From a checkpoint of a small contrastive image-text model.
Model: 64-pixel images, encoder norm batchnorm, encoder widths [64, 112, 192], text encoder width 384, text encoder layers 12, text encoder activation gelu.
Rows from block 8 of the text encoder of a small contrastive image-text model, named by matrix and row number. Rows with one number belong to one neuron. Each number is 50 + 15 x the weight over its row's rms, rounded and kept within 0 to 99. All counts start at 0. After the name is the row's rms in percent of the matrix's.
Before each neuron's rows are labels from the 100 texts, of 14848, where the neuron reaches its highest value: "tokens" is the input token at the peak. Only what is clearly more common there than usual is listed. The data: small charts drawn from random numbers.
# fc1: MLP up (text_encoder.blocks.8.mlp.fc1.weight, 768x384), inputs 0-127
# fc2: MLP down (text_encoder.blocks.8.mlp.fc2.weight, 384x768, transposed), outputs 0-127

tokens: "dark"; "falling"
fc1.711 078:63 57 46 49 79 47 44 61 64 35 46 51 38 59 39 75 51 47 60 48 71 74 49 10 61 29 51 16 76 49 40 51 31 46 45 28 61 53 65 71 60 44 42 45 39 81 40 24 74 87 40 72 48 53 53 57 69 33 75 58 37 57 59 38 40 69 16 49 61 49 26 57 49 52 43 53 58 26 36 63 66 58 38 51 60 60 58 67 51 59 47 61 54 42 42 81 75 56 87 39 36 49 26 37 52 54 32 31 75 42 52 50 83 66 63 41 51 60 45 56 46 63 52 51 45 59 50 60
fc2.711 081:34 43 72 55 78 54 28 60 44 74 26 52 44 55 46 53 31 46 51 50 63 95 55 47 51 35 28 17 63 41 45 43 46 65 64 35 72 78 59 62 54 79 36 50 44 68 25 61 24 64 72 68 47 52 50 49 60 62 61 60 27 54 62 61 46 84 50 50 45 51 41 51 56 28 42 74 43 43 43 71 53 78 42 13 32 66 48 67 67 68 43 55 49 53 65 86 70 67 74 47 40 51 45 42 58 57 40 02 56 44 44 32 55 35 43 61 60 60 39 48 52 30 43 21 46 70 63 53

tokens: "the"
fc1.459 049:75 46 64 50 63 67 70 69 50 55 48 47 20 76 67 45 63 63 49 36 63 35 23 68 58 64 33 30 61 54 58 54 28 55 62 33 36 52 67 67 57 30 44 51 41 59 33 47 63 73 37 61 29 49 67 43 57 33 60 58 53 21 37 39 77 43 37 45 53 38 31 51 63 60 35 18 62 25 09 70 67 70 78 70 48 47 35 65 37 56 65 47 83 80 53 56 27 22 40 48 27 37 36 49 62 70 52 39 38 54 44 48 60 58 72 39 46 48 54 80 47 72 57 46 45 17 57 40
fc2.459 048:45 26 53 71 77 46 82 69 52 73 41 64 62 62 56 75 50 44 14 35 33 45 27 43 63 64 42 08 43 42 56 69 32 53 75 38 48 64 59 62 65 60 52 59 54 43 47 65 51 80 45 67 41 33 78 67 56 48 50 55 61 57 78 30 84 56 25 54 42 52 38 52 55 40 39 29 59 55 51 66 59 57 43 31 57 65 25 59 46 43 39 62 50 40 77 60 54 47 65 52 46 80 50 69 51 71 28 34 59 37 49 45 41 26 61 47 75 55 38 73 58 49 47 27 46 62 71 40

tokens: "theme"; "the"
fc1.525 116:87 51 33 73 43 36 48 46 53 34 26 24 60 54 70 22 42 84 63 23 44 46 52 61 76 55 40 40 58 37 79 41 50 56 40 61 49 70 31 52 56 49 52 30 00 33 57 77 48 67 62 63 61 39 39 69 34 59 62 54 66 49 52 35 46 16 37 57 12 41 77 52 57 56 52 16 65 54 14 40 60 51 64 54 67 40 40 53 52 42 32 39 52 22 49 85 50 43 33 52 15 85 41 53 42 30 25 64 67 55 38 66 33 67 43 53 61 46 80 48 45 40 40 44 48 40 42 74
fc2.525 129:69 76 46 69 27 31 65 51 61 60 42 21 68 44 70 33 48 94 59 33 46 63 68 57 65 50 52 52 62 49 84 36 49 54 44 51 32 59 34 54 45 26 58 37 15 53 68 74 33 61 57 68 33 50 60 72 45 66 45 52 74 55 43 49 66 36 32 69 06 38 76 78 82 49 32 31 52 55 32 51 61 47 45 58 58 35 29 57 33 45 44 51 51 37 55 64 52 39 22 50 33 85 36 43 38 18 30 59 42 53 57 75 28 75 45 48 59 36 53 63 43 51 56 56 49 42 53 47

tokens: "dark"
fc1.559 030:72 59 44 30 28 57 52 42 49 52 47 45 52 36 75 42 47 70 31 65 51 60 55 63 31 71 40 43 47 46 51 40 59 51 26 32 31 23 44 31 74 52 68 37 56 17 45 32 25 73 58 48 40 64 60 68 46 71 15 37 56 58 53 43 31 41 73 53 39 53 60 83 51 10 44 40 51 34 48 43 40 42 65 60 40 39 51 80 62 49 50 54 60 72 68 64 52 62 41 69 59 69 40 65 55 57 58 59 60 45 54 49 32 78 65 26 57 49 62 57 39 68 49 51 54 55 63 56
fc2.559 019:32 66 65 68 56 26 43 58 44 74 55 52 48 57 36 60 50 37 71 20 46 51 57 41 61 37 51 54 56 59 39 46 27 44 76 67 76 73 62 69 36 57 51 48 30 70 61 67 81 22 08 50 57 45 37 55 63 25 64 55 44 57 53 65 69 56 14 47 59 53 44 20 48 86 48 66 40 63 63 72 38 67 32 22 52 49 50 32 46 44 61 34 40 20 15 37 52 42 59 38 51 14 46 33 37 27 51 46 48 57 50 48 62 26 35 68 54 61 50 47 64 36 37 49 49 39 39 49

tokens: "falling"
fc1.581 058:44 39 71 44 47 28 65 83 55 45 49 34 49 62 65 71 49 28 36 53 58 53 41 56 70 37 24 43 40 60 49 43 23 50 48 55 51 72 40 33 59 16 35 51 57 57 47 54 62 65 47 90 48 27 54 22 33 45 61 45 46 33 41 60 73 24 20 37 60 26 63 50 57 42 19 44 47 61 41 59 63 67 89 32 49 58 68 77 21 37 50 38 45 62 32 42 63 32 50 62 47 46 32 60 44 46 34 45 71 33 54 35 36 83 23 45 74 51 10 34 67 33 69 48 64 41 28 58
fc2.581 062:56 41 62 61 33 13 70 54 38 75 55 26 68 62 88 57 43 61 39 47 74 65 43 56 53 49 23 50 21 78 58 18 47 57 59 53 57 72 39 63 74 42 18 40 53 48 56 31 30 16 29 65 36 50 34 37 27 55 41 36 56 49 42 71 83 02 40 51 45 52 53 42 77 56 15 46 71 49 54 58 42 49 51 44 43 46 50 63 34 52 48 11 44 50 52 66 85 46 60 54 55 42 42 79 23 55 49 42 38 46 50 54 50 90 13 50 60 49 49 45 67 29 66 46 56 35 44 35

tokens: "the"
fc1.317 107:52 52 40 28 50 27 62 51 36 40 44 56 58 38 51 42 65 48 32 28 23 41 44 51 40 69 44 70 35 60 26 45 59 41 56 48 53 31 66 34 88 28 63 69 50 71 42 67 41 76 33 54 59 45 46 72 54 52 14 72 57 51 39 35 53 51 60 76 33 38 36 52 47 33 33 62 45 27 51 80 52 28 54 49 41 46 34 61 32 49 45 59 44 44 45 30 48 42 54 54 40 78 64 47 69 37 64 14 49 51 61 24 32 49 84 46 51 56 72 54 49 58 56 59 43 75 42 41
fc2.317 123:49 44 53 42 53 35 50 55 24 35 45 55 48 25 55 41 59 56 30 40 35 49 35 52 40 59 44 59 45 49 26 30 61 41 47 42 36 42 68 22 88 18 69 70 50 72 37 58 61 64 39 29 56 26 56 61 43 25 08 86 67 51 56 31 30 40 47 62 47 35 38 46 42 48 47 52 41 43 55 86 71 44 66 63 39 64 34 71 30 37 38 77 37 34 66 38 39 40 45 55 37 83 47 68 66 52 41 06 64 49 71 12 48 56 68 62 58 66 71 61 53 60 24 52 40 59 32 66

tokens: "dark"
fc1.621 060:70 44 47 59 55 50 41 64 47 30 46 73 58 41 57 28 81 68 59 33 30 41 46 45 45 74 77 43 59 55 44 39 55 69 72 58 38 61 54 51 59 69 53 42 70 53 61 59 56 60 59 47 80 41 45 58 61 62 48 70 63 53 46 36 39 75 61 39 18 76 64 54 29 39 55 37 49 11 34 26 52 31 08 78 66 62 65 72 53 51 62 38 71 76 70 46 46 29 51 50 39 62 51 60 63 48 53 75 64 35 58 60 56 34 58 35 40 56 27 42 44 66 37 56 32 74 55 48
fc2.621 084:49 47 36 71 74 35 32 53 44 45 52 60 37 25 68 46 62 61 31 51 15 23 39 59 28 66 54 49 53 42 43 59 62 71 70 56 35 56 60 51 83 57 77 28 47 51 64 55 33 54 41 25 84 32 52 61 63 36 14 53 65 47 72 36 28 67 40 48 23 75 53 44 33 46 63 53 85 39 75 18 62 36 24 69 62 71 44 69 57 61 78 49 60 70 58 27 45 27 49 44 30 75 56 64 77 53 45 59 40 36 54 57 52 42 40 38 45 47 22 35 33 63 43 68 34 60 58 23

tokens: "falling"
fc1.37 118:68 37 57 58 37 58 60 75 72 34 38 37 43 64 64 70 43 38 49 54 44 33 24 56 55 39 20 45 51 60 48 40 65 85 51 91 38 48 28 60 46 43 56 38 34 56 65 51 44 59 50 64 44 46 48 44 40 42 70 61 45 46 37 52 50 60 57 51 50 22 57 44 66 55 11 25 59 46 17 67 53 40 93 61 58 50 32 48 42 23 45 49 52 49 72 64 81 63 35 58 42 63 26 57 54 43 43 43 60 47 60 58 46 66 61 39 48 53 39 62 50 44 44 28 47 31 36 71
fc2.37 140:80 36 41 54 41 41 70 75 40 62 52 18 59 37 89 59 56 44 62 41 61 42 33 47 68 52 24 37 50 62 41 21 46 58 66 81 40 49 43 35 44 49 53 35 54 37 69 36 39 22 42 66 57 28 39 66 40 29 34 74 51 62 45 63 66 43 32 61 40 44 55 31 72 48 27 13 63 88 65 75 33 54 72 51 61 46 37 35 63 51 31 40 53 54 47 38 79 50 44 57 46 48 29 68 36 16 54 53 38 42 49 55 52 82 48 53 57 53 47 43 49 41 31 48 43 06 36 41

tokens: "the"
fc1.236 096:53 65 50 64 53 39 53 55 56 58 62 47 45 40 46 45 58 21 32 65 28 51 51 48 48 23 47 35 43 79 29 75 57 53 31 47 62 31 63 85 69 41 65 41 35 49 61 49 56 62 58 46 78 60 45 53 34 25 28 78 49 61 70 32 31 52 35 50 53 47 41 43 49 57 69 70 32 55 68 66 52 50 15 39 52 64 67 45 37 49 41 57 19 70 28 61 47 60 48 45 47 68 79 38 59 63 52 46 60 36 53 43 50 76 50 71 30 37 59 70 47 32 34 52 59 41 54 58
fc2.236 112:60 16 56 42 40 69 37 48 42 58 51 40 43 27 54 31 79 27 48 47 47 26 24 51 62 32 60 65 30 47 19 69 54 59 70 53 44 45 49 78 49 35 73 62 54 67 53 38 63 46 91 41 64 60 76 26 44 14 65 76 53 49 65 39 50 69 54 47 46 32 29 59 67 70 71 71 34 65 74 61 67 51 49 70 38 69 49 51 44 60 51 75 53 51 66 72 39 30 38 50 40 73 62 50 55 53 27 26 49 37 61 27 54 38 59 67 38 22 62 77 54 37 27 32 43 37 41 54

tokens: "falling"
fc1.414 127:46 61 40 65 59 41 62 39 33 70 29 46 58 51 34 52 53 34 14 72 34 52 57 45 27 65 89 33 51 32 59 89 69 44 30 09 45 37 56 63 43 74 65 65 56 32 29 79 30 73 33 42 47 46 61 57 44 52 46 54 60 61 72 46 53 71 43 44 50 46 55 76 43 35 56 27 32 48 51 59 62 46 37 58 48 62 32 49 67 17 47 70 47 99 50 42 34 58 29 67 51 57 60 43 57 69 78 64 28 45 45 36 60 41 63 56 58 40 59 55 40 54 54 49 43 45 57 31
fc2.414 082:55 54 57 37 35 30 30 68 50 61 68 30 41 53 56 48 62 55 77 41 71 72 39 37 66 22 23 66 60 55 63 00 44 45 63 80 51 54 36 39 44 24 46 30 35 69 60 29 78 02 36 62 55 40 44 57 38 21 46 57 38 38 24 82 43 34 43 50 54 43 39 38 67 64 39 71 30 41 62 41 39 47 51 33 58 35 65 35 42 79 40 43 45 16 68 50 68 56 57 41 49 36 32 59 31 33 34 38 80 59 47 52 63 67 28 52 38 59 60 55 52 47 38 46 58 40 30 75

tokens: "theme"; "dark"
fc1.338 092:34 52 60 26 32 48 34 53 38 74 65 61 26 44 44 24 66 44 24 53 58 36 10 36 66 74 51 81 29 62 56 61 62 52 68 60 69 82 65 62 58 66 67 47 42 64 38 66 77 59 41 43 82 43 72 39 46 65 58 42 21 59 51 75 43 70 68 52 42 31 46 85 52 59 69 52 44 25 44 64 56 37 50 56 66 68 36 53 51 52 40 56 59 54 43 49 58 51 58 45 25 49 46 58 45 43 38 41 69 53 61 51 55 44 54 72 44 52 28 49 49 56 53 38 63 37 30 54
fc2.338 115:29 62 30 28 47 59 44 37 66 61 75 71 40 51 42 51 66 51 54 45 19 29 36 51 51 60 57 56 55 47 50 77 49 44 89 71 59 57 67 59 25 52 40 37 38 62 42 50 79 21 48 29 63 37 57 35 39 52 47 54 35 55 47 70 57 51 51 52 50 28 36 75 58 70 67 44 42 30 53 38 19 32 32 65 75 45 53 35 61 38 42 58 28 37 65 51 43 78 33 53 33 58 67 62 49 36 21 27 50 39 61 49 63 55 55 60 29 56 25 56 49 81 44 28 54 44 42 68

tokens: "theme"; "dark"
fc1.14 054:47 57 48 36 52 65 57 57 65 52 71 42 70 56 45 36 37 60 67 35 43 41 62 60 59 73 63 63 67 53 40 62 51 65 51 40 51 46 47 30 66 48 37 54 57 28 79 34 48 50 50 37 24 51 65 30 27 75 43 58 37 25 62 47 56 51 48 57 60 40 29 76 74 35 31 51 40 33 44 65 15 72 44 74 68 43 59 82 59 15 60 48 44 42 38 86 35 55 27 37 72 39 52 48 51 39 54 56 32 44 58 76 48 43 31 40 42 29 54 61 40 41 40 51 52 41 36 61
fc2.14 065:43 63 63 39 69 70 45 62 71 71 50 42 72 45 61 51 26 66 42 40 34 35 62 46 62 49 61 57 65 43 23 54 77 74 70 50 49 51 48 16 43 90 32 69 64 25 65 30 64 43 60 48 41 43 88 50 38 49 54 71 34 34 38 57 67 80 52 47 51 48 18 69 68 44 34 13 60 35 32 47 27 45 40 57 83 30 72 52 65 29 59 49 64 46 47 57 58 58 29 28 44 34 26 51 58 32 36 40 36 30 50 60 49 57 49 72 48 35 33 55 43 60 33 39 48 61 38 54